{
  "blocks_per_level": 2,
  "lr": 0.0047,
  "adamw_lr_other_params": 0.0019
}
Rows from block 5 of a small segmentation model, named by matrix and row number. Each number is 128 + 32 x the weight over its row's rms, rounded and kept within 0 to 255. All counts start at 0. Numbers have three digits each.
After each channel's rows are labels from the 100 images, of 14976, where the channel reaches its highest value: "colour at peak" is the nearest of a few named colours to the mean colour under the peak. Only what is clearly more common there than usual is listed. The data: rendered made-up planets. In brackets: how many of the 100.
# conv: 3x3 conv (model.mid.0.conv.weight, 128x128x3x3, each kernel summed), inputs 0-127

conv.105:153109146141112129094178146153173121198142138107144161117104118112116053162146131167071109135048104122162121136162145115117081104128188164055119201133123116082138103163124142089134132193119145117138164148148120158168137120119145145108095107094192148121156128199124185109095185069141154167102099185119140097090165133143107124100156175154064118063126143146145111126201141133128108140146
colour at peak: grey (37)

conv.57:137072110118117156104106144111144153177212172141146112111128135112152115135133145137102170134066147158090083124152132098114129132121085173125182119097162129062119172136106143150124098172114100169130138128160158123007124177104093107093070113171115149064074110159123127178090113142130126193148156088094108120155087160163154125147151156152163140125090182135156111172161126094171098176089
colour at peak: brown (62); grey (31)

conv.50:156094127121131153137144093130086095109146174130116110150119104124154113137070116112181108071124163180151150184125100120193103089110149155145123108213062159146120132134087114106113166193166117134080140149060112093186100167116145101057133061146068156140155082103152069096071126123069128098122111083094129135134129115141147108112124082090122120121135161187110072147113133159102150108170
colour at peak: brown (43)

conv.72:112124185120121073149097184102146108167085096136135124092144127140127183102112111125140110168128118117087083166125135121140151092136170179102151106098130044130152099096159146120121177126150112144127086049131142114168168157133215103090079149131065173104097144176093124119090097097078118142128113183143120132123138064140173127107158110163078133150024082086134132151128134117120108170157
colour at peak: grey (36)

conv.73:125121101123110096123155104187138155140133114144146102168138166122154104108103129133158074139148089105096071122150154111104126127132121116134125114076119044124162125146171145126144137064145154094183114133136120184116183150147115123168158171197128118118175043154096211177127124150163122136084150145069082160145114124173100126102151070116154153144076099117115164140046216135135135111169
colour at peak: brown (44)

conv.49:162108170110101160118118178122114100155122103143133070154139108145176096149107154169122097176104117135141114080133092110161199121141141192159159060126146119153147161210105056153127175166108159093108148106152171096108118164072177144129104114130127096110144076143141136138108172133121119164144166172118079118168160115090149131112200121101156165115147124195110076174164182145096091084163
colour at peak: pink (38); grey (32)

conv.66:158136163194175100175125109154136109169085151162131105100122120083130114165113109118127101128168120185089164137108172109118152130083087138123128135101081155145161106150186143064110153089172083104120124156126204120174117122127144145092154112090124040148119094126077197155148153139061175080094141107130085177159112183144142160101108131105114134130115092139115099089088054139085146098166
colour at peak: brown (33)

conv.127:112169167128149157114129146076167148134082162128126146142180120130104152144125193170116099126148191153102110094139170156119178132158065120142094115155150177094093093128194142122104119103123157140157099092163096129104146172071167152100128077073088107128057135125123165182152047130157103101169142137140148121139103189105099082171126078126152146129075072066105156147077116125098126153095
colour at peak: grey (27); pink (25)

conv.106:109136183131117096093128212148165127127119188151139127131160069132166166137114131187127090176120180146078121107123180136139155106132115136126173085127121104113105089144165136090149076100169135158117076163144153140196149110146186136161080098151094108099061130148112216148154139192099101080126126134098114130144128157112077090152129089130114092156085076140066120121066154168109131107147
colour at peak: brown (47)

conv.121:189140122145096128126142191123141109159112162078126111055105116070147160114127053159156137109122106132186105100097173171093137109079182156188193148099140093116162156167118106154151112106162150188160107157142141107187128113173177108172148147104139098168148089178113172102105155181098071161138107146054098153131135115085128095087134093107139099114124117188141117121087112110109137093136
colour at peak: brown (72)

conv.42:151174061116165133120170117128133163109081108155163145133074130103158180073087038110168132149131112141105125095118171107134108146101128101127124197103099138123143136155144212204088148105107117070123096130130146160113124122154149137164113133136103113139130150126113140129108107144119071188080070207131162105104117108209098133079073156117084156075148145124124099127126107175154093146174
colour at peak: brown (56)

conv.5:135084126126095123111117178164148095121114135176183100126122173079132073091093164079105096119164126089092162179145139146158146071131081132120118109138113110126156165122140068175123108186123129155133148146101127124110104130075122130118092143162147114150086092135051184141116123181170126162176148142175116078193114129100088121130100139060014140128146070117127150116167114103100120078153
colour at peak: brown (63)

conv.32:069147134140198137113048122096153135137110089073127129122136192152151154125144148099125103073124134097158149117166073116097151133110101126144095104109109190105076078071128078157121100066083117149115136138113148180132093163126096141128212152118126131142136104130154049145192127057145169139161154130155204137102096082110135166156135091188136172137136134098126149156146108096144100147122
colour at peak: brown (73)

conv.14:136123090090121135124136124216176106129105170133158094155090174123158132133103166109111090124142104118144199164108064142141107151167108098124189067106148105101129136156108135064078167110104121139186137203107110178143193127115114087155118116163103093108168078139197100101160135162105110095145137139107106178144081152101131137125192205122118103135106124137121180159077146119090126095158
colour at peak: grey (41)

conv.90:089138115147162095118057157125185132122113150131137123092155192121090122131171170082076116129167208119147164139139050089076167113087125130140189131141128126186159155151150086108114157116063077102131100058126173159153157163100169107147114192149128097147129154117098109123108068167128169138129167109115143145110072181122179100076163123133151128159111124097130137132158147103152076099136
colour at peak: brown (67)

conv.1:106154123191157124114123139120115089128175127111113109079112108138112123103081124084152140076133161090117160115095150131198193102139187150142103166091098222189150086165093133124173142138109151060114096079157136153127101146133169133103128142115133145153094147146187079163129114117127142101053142090157086041119122105135142078110151108132164166117161136166098105112162164152081168128184
colour at peak: grey (45); brown (33)

conv.77:144149146158188145097133169141103122115091142112166133082150085135057140154141128140139154055122205121150098089104118194156103116124125139094124139078128083163162114110156152114131177155124131136166113117169105058176216113121089115102139117110094134146181124152067105085074154124138118133071129086075127125162162172095170113084116131104175136119145135143070105132121168070072146084125
colour at peak: grey (27)

conv.125:085142133119154147148110087173139041165170128108094123135166098176094135146143098128104151184087145153140159172154099186106111155176153072143109091115126164078112101130174174102134093145135076136157091144142151149131134102130099108083128068109116104139126107136158197161120188116131216130139084113179146162171136114094132124137153150156102085145072106163096091118100083092061131156074
colour at peak: grey (31)

conv.96:126109127154101151175133145123149102106118080095122186164089135145127131127164080157133131115114080141180108156067124141105131140109169100130140126114119110094158193166128124136109123133073132152142123093120087161157148180182112158136128168029167108156191049138089096077065172045138088187119091155073104164108162116159169140128147091169120139101127105143112122161166120119116149075111
colour at peak: pink (29)

conv.110:150130114138100103084136106114162121126121151130134103106088059078112149139094084126161110090136135109144131139053170135090166124109191135121138055123070139180080088140134099031086142135171139109145124148122135126181103078106145098119089090152118075154119099175124148132123150132090147150113122146123131117152116175120129079113122089082109081107066125103069123095109117176039099078187
colour at peak: brown (63); grey (27)

conv.112:119108152137133169114170169135105146140086164089121105172129090131145077115091076118161098098109181148160116091132107127194146097195132144162126102119123135121154157142137097127131112107128203158142159090135098163221143151173186126143146167129116102116182109170140108097113180065142067164139163112126141139152097181135158067120185116157100208110124149084118145148156159183109188138147
colour at peak: brown (30); grey (28)

conv.11:166202154145106121094112169144142121149109100130152176143085157143130091046101081126135101146152083093118150126124126123197091075098156091131090177125081119134136154080120110183074125109101149120090136117122143203104086148111118143099168157125168160144113087056125102153127106072187107170111139190143116058134099067156142136157112110128088146115171099164164164144155133115136151090179
colour at peak: brown (44); grey (38)

conv.62:163154171123125139110144131120111172200127166100122122110160116143144111127141167165108142107117155147141072129136109136148139166144149140077165159146130112096089090159182118114141173129162166104142178124190128121153169172127181168122119111071140134072103130190109227175133115068080152108084098137046121163081157217119119142137160090144183131089090110095111096129128094137137098103157
colour at peak: grey (27)

conv.126:184121123117137191156107161122147084148112167085146109093145120088105124143171150144120101130090184162139155085131141099136174116119109138117163141141141175087150116173124038126142196087161119102137149135171124174171103067156167122098086140121126118173100204179147147169191131175163134081141149146154119081119090186166104146090189170105107098154156126135105112146184111179154113154101
colour at peak: grey (25)

conv.100:114105134148147085061123126130097084104121167127129100135156094130128143130120096185160123130105147156071164086094120085197160074119099113134121109087142162162100131158094116149172101154123152167113102163174174097126103113096146088064105088150106065087118086157173169178149173154099145080173097110119132126115182111092060064161139147185145127095095087118160082126083108125136093099178
colour at peak: grey (38); pink (28)

conv.114:116162137147151121106134146143117116123123152110079110062175080151104117132160131210119094147081087097092080119087173181156092150114133171101122160107086117145151092177157150145183137146199191104123126155124135097149169139109174093105139073118135144166119121158084177133058146152168077065099136145112120152104196160087063120136109085127164107116140090152080125106116128075101116152158
colour at peak: brown (32); grey (30)

conv.123:149121127139147152150094082163095111123035144151138182140166150126110127166113124092151161082117121154129157130110120153099076215151175124161178110144158118192150141158157178092082162159079108111170137125144111100129159123126052115207061105114145132129194145127106069055147136136140134154087076100057122168136131161149160137098112152137106141128119136109163131160129154141172089114111
colour at peak: grey (33)

conv.94:170122117129149119137183121108144110111136143113169079149099096093138079206078140132133167154150209166157111112131135152169204062126121166186149046164113143170109125152116042138128127153169157104118161059118106109195159140115125101151081109131135116132161111181123146139125116123142167140121181096092146149119121165116129075125129129087123210090152137108129153118123161146175160090156
colour at peak: grey (45)

conv.24:118061173172109116101131120167066161171142114111132172144133115100094125133163126182129109123135143065125115155136185182163129149171132117109137151116152156174101177162092173114131150120101149070127149069115176126167116144118145110101112118123126155143144147120109125122131117060131080170062161043075148104084127140095189062057117068087175133135126133152145118129088181108147180112142
colour at peak: brown (69); grey (31)

conv.65:132088192140090124095131167116136149108166082117173089155172086155144095096149126120195117108131166124115103154126088120180174098181140105161179102086098112149121130123149092154144168162064107090143137095176099092127121161091132104116104113062146120119171079149134129084110100143113043144118162084107171156174135079103143086138128122127177165091096173202108160157119157091082167105149
colour at peak: brown (34)

conv.98:149134167184113166097088158087126179143091109166132152089152144097182151117103075163118084124125146185056138146126135179154169130143097134122201136128140154104128177157159131125153115137160119147095108098196114129119097161110088189123139139060137119183063117160135171109180146172080111131186118111126122108124140094113107143159147095159132145046113123128131125116208082107179109078124
colour at peak: grey (61)

conv.4:061136122135144106141166149171176137129131099166113117099083109139117114116132130164098084110188121106113199145153123135123117067076095117209107135162092149144103134083119095099079100184116153123118115167112134111159117042106088156110137132145115107172101063092122126096175149069157111167122210094163128096145128116080132146101100098129071047105164105132110120078153125113079144095124
colour at peak: brown (62); grey (29)

conv.55:119127129154128153172147141140145080114074139144079108058093147081131197120158169118140104127161080176138114063103164153137087088115130132156110181104132120126112194163094105110137113133137147111109106124106176111137142151100174087151105115161117130196147106176114109144157203146158115136176134164118079118087132144120176057075095094114114094034137088155142067118107092169112130086116
colour at peak: brown (49); grey (40)

conv.80:173089222150128129124130195184174107127137092131151109119165139070122111134160137094128131106149102099103142145156146170179122174148141093078170068067097130112098124114145108154177098184126123154095104159086157182078156141095041139076126105073133136152076131137164149117125156194118106100093137115136134131104165121129093086177140130105083093175107142174134115104106168091140167129103
colour at peak: brown (54); grey (29)

conv.76:155143159179135160133171140141152089103083165120069102170131116134152075111116095148143122130168097097136127135086092160157151133131122120143073178137117115144134160144148120070160112084197130156125162157151041101246124121198128146160163130145124131141165135107131119096132153092119087050121146091145093096174099153112104170101138046201122150120115171154117113164130106118095139135147
colour at peak: brown (40); grey (27)

conv.95:135170160177179137201102139096131121176108075115126090121081159084190106170146096090117119153048109156115157108108130085061158142105148105196148119144055140103106077163097149140112139121129116156126095155169162127119077126110156107123141114120136049154119208177141111128150143163109138126139176126180107066126119118134097192133157183087092148114136094166128158094135117156144101148126
colour at peak: brown (36)

conv.104:143125081161135174094127160118125166169127125126134194183094148156138051136176109102099107140098090106120074158163090088109095130179142076125149175095165097091143161081143064123128109129115145148134145102186104192096141168141070096135161151162133135139164137148134108116140120077122051107151152129083126084136167090152080132160119114173114133144124146116165192182168103095190148103083
colour at peak: grey (48)

conv.89:123111129136172100138143120149131152173155136117140154128151108106083051138118081145157120134096118117172109167115113127175147123102123212157108172134087104116164095140080125191112139171103084097130100137067139120132140167096180166113143091116159195056107124106125098116054082104132130180071180120116067100063134100126140102103115138124125168111164136194158080152135141111074157099183
colour at peak: grey (38)

conv.88:091124160173153163216096129073100168129122099101130161126082123159124133158169113113140127111100105124107133075132157100114103139148083134143135164071130180132135130141148158148123093063062164159158085146187101119124116140100140178117161188118115046132152178149141111151144161185127147153169118190139112109134100082093134166161142133122105128059130124102138174086172075222153122119128
colour at peak: grey (29)

conv.43:137142099115117157116166128104131103060123133091099132154135155124061104134188090134098158168122172167112111152077091154075164076104143128167101157150161130087158199189110157172093083147151117129158140103147110076100163157117114121150175155106115100134159133117117176152048147136149144137132117141136150072151170074083146103133102120064175148119201165132117089148101091127195080113101
colour at peak: brown (64)

conv.51:162152105101098142077145170174127125133162162113136064156100122114138074096113144137161066110123141149128138146116106166177117061125108127184190047169063159044086178154132051124120138124172115146077154139124123119140118124135084085052091143089121164144150092130082104133125128156151106115151153118128138148155118160160131118085121160103110135087090122120132112192143162110068184141162
colour at peak: grey (29)

conv.99:114123174125119086140137138117163131152121118120121108134124092156087091141110113150078147132164125146099154139183138115119136081129181124119133068158069101112114113092112138153130103217146119179064122095109153088123129149107161178064184112108056102061159096131067155106089154099065204128136083180147151125127124118124143173159174151089126132065103138098088112158128113104082092080162
colour at peak: grey (42); brown (35)

conv.38:186170073132095178113107167078152131150119162100114147127095146104150144060105107176136125083170110148110100133088117085144133049089148049139109204123088174099123133143120132104099136109160165143114143134136102118126113148177167115151137165073153060137146093154110138165148151117084122114140105117103114097111128156167066175096147134115151146075149070104143189158197074105108167105102
colour at peak: brown (39); grey (25)

conv.9:145080129115134109129141123144141131148146079152143107155104098114145116157124151140108136110147152121091139146143170125166116178120125120108153103126075153098081078105153091153136091212176091101126066130143196109079133117058125138126082067126133188136070121185054198146119143167120127094113133121100138154155196138118065088202126108109136102130149138111136060140166087140160133063094
colour at peak: brown (33)

conv.44:098101145121119133093102129129130154146136120100119147145131170110117157106127156076109127133147135113140126162112077134158199087063174104095084046153139116157146132041111127145083137092120167099174144111111113164109107095062153129074171172136156113182197137177174122163092116121136204118114146134145123072135197132153152109152158115125066099201131108108121193121091124073141142135134
colour at peak: white (28); grey (27)

conv.28:153154122092140152080137107110129118118102135103188110206137123121134033145101145104139091069153149110075128121145113107152101169182073134184125124136155150118136080143124138112115135140188130085115162161162080132180209135146111184129069109126143130084148188115138120097129091151087107129110162087100118137138105161132041148171111170118112164132121196122155148142167199122115099166157
colour at peak: white (29); pink (25)

conv.119:140154117110122129117171143096151124103081082150142114120109136145114108174132125095118094138145113116082140131172155130092114093109157156183056143067135140167125044143143144158085103176131143148169169142146151064085140103031182166157129111167094104122119154149121148162142104155128086142101115198156141117182150060074088058168092117106114088120106156093121154108072172124168124107125
colour at peak: brown (38); grey (28)

conv.101:130174159114157082133097152124138168164108094171147135126122135104179108120079210161125097145058134173096123088155145085117154214142117134200197114120121084133147121169135145125088127164079090109156116090144155080055165169141111127113050115121175150145131137177154138128142128150170143208108149135129086132136168158179200156153157122149151124114079112124108135128161126141147118145157
colour at peak: grey (35); white (25)

conv.107:107144118185158103137159079134131156161136152165161122156065077102134126174096106122080097044116096116141152132107186106137074144088143151124069143094134101183145101107091117093104138159142151163187168184105149126201121129112144151100124086153137151153144080079086087130126183113183118149096144138117128106141097165173105132087086107077082111116133106158111119141096141158100137067209
colour at peak: brown (57); grey (39)

conv.53:126139074090120189153180112098137137074117082156109111123131166134146180113200106159126098156132198151129125110142146160093181103126107138170103179147195131096139119171090144139143131077142144103156132127143111175132128147107167166191125133065135123149099159091191161176171164100210125091071186135136087109122106144135130069129148078146140143094143128125086140176093125136120072108087
colour at peak: brown (66); grey (28)

conv.13:184092153122087093104134130116163111086136100170168100120121081138185114125114082190145129126070069091106088134170125074114102132129144110158122075131101129133149108107124116126111148186166124190135123105132107009131123137141157089152115094118124115103099087118106127058113129125069051167141108148153095144137157049139140191120097118176187082109063147160118129132146128134120140119128
colour at peak: brown (36)

conv.48:150141169132156155058168137190107098152094140152117124121161111143153106120122147083146045135110168174104123125087135126149130105095170201145079102157065098144168151137127130121110174166114151102099165071082150088205091152076166100107118122141137138155131094100146153102097158097189121175143125126102154077127139155149203114088122090104155149121149093162109134152093188167097090091168
colour at peak: grey (42)

conv.20:137157153125116149135152082095155119166094127184122186133110114128117112163156082130138126151145085124170137110114102148148125145101146156098121055108135107157120112167095100124058169128143089151125093086092120092136119080130116151111129094162097087137134132187096121132119097104054185117141060123137096098118141157071163087124127156063141078069107097095154133158104120244107201073121
colour at peak: grey (29)

conv.64:057116208148172114090065186126089071152125039120124095129175150106104111108165159150163088158110129126117153114100102147122204094100090086085156144117117170135122129163100081134148118078087154127097180104110174134113080145084125101115101170086193076159150130170128168129124155109159145128148161101155119172128182084084140114132147108093164152104107086151123133110139155103115123122085
colour at peak: grey (30)

conv.15:165152170122095118151178139138133128157114114156092135149187085146130096122103105165147064174138130076148089118130130154172206185152167200152127074116105061155150094145136075126148150126155168133133114128092151082182152134134209110176143111101185115111187127157113142110117141141164146123106153176125112157085190160148145106134138070130162185115124092118122154089080141184099150091125
colour at peak: brown (40)

conv.109:128119172150193084124137153108167080170136058180172091111078140113109168145100110091144089114127117144070119094139143100068160070129076090120084099122130142154151132170128119087105148138113103167143144091130122071125121185110165152158089125041155103091172123124128172105134098126095135163101179161172138154159104120186177142130127090095186139097104130120135093155116208123101087101114
colour at peak: grey (34)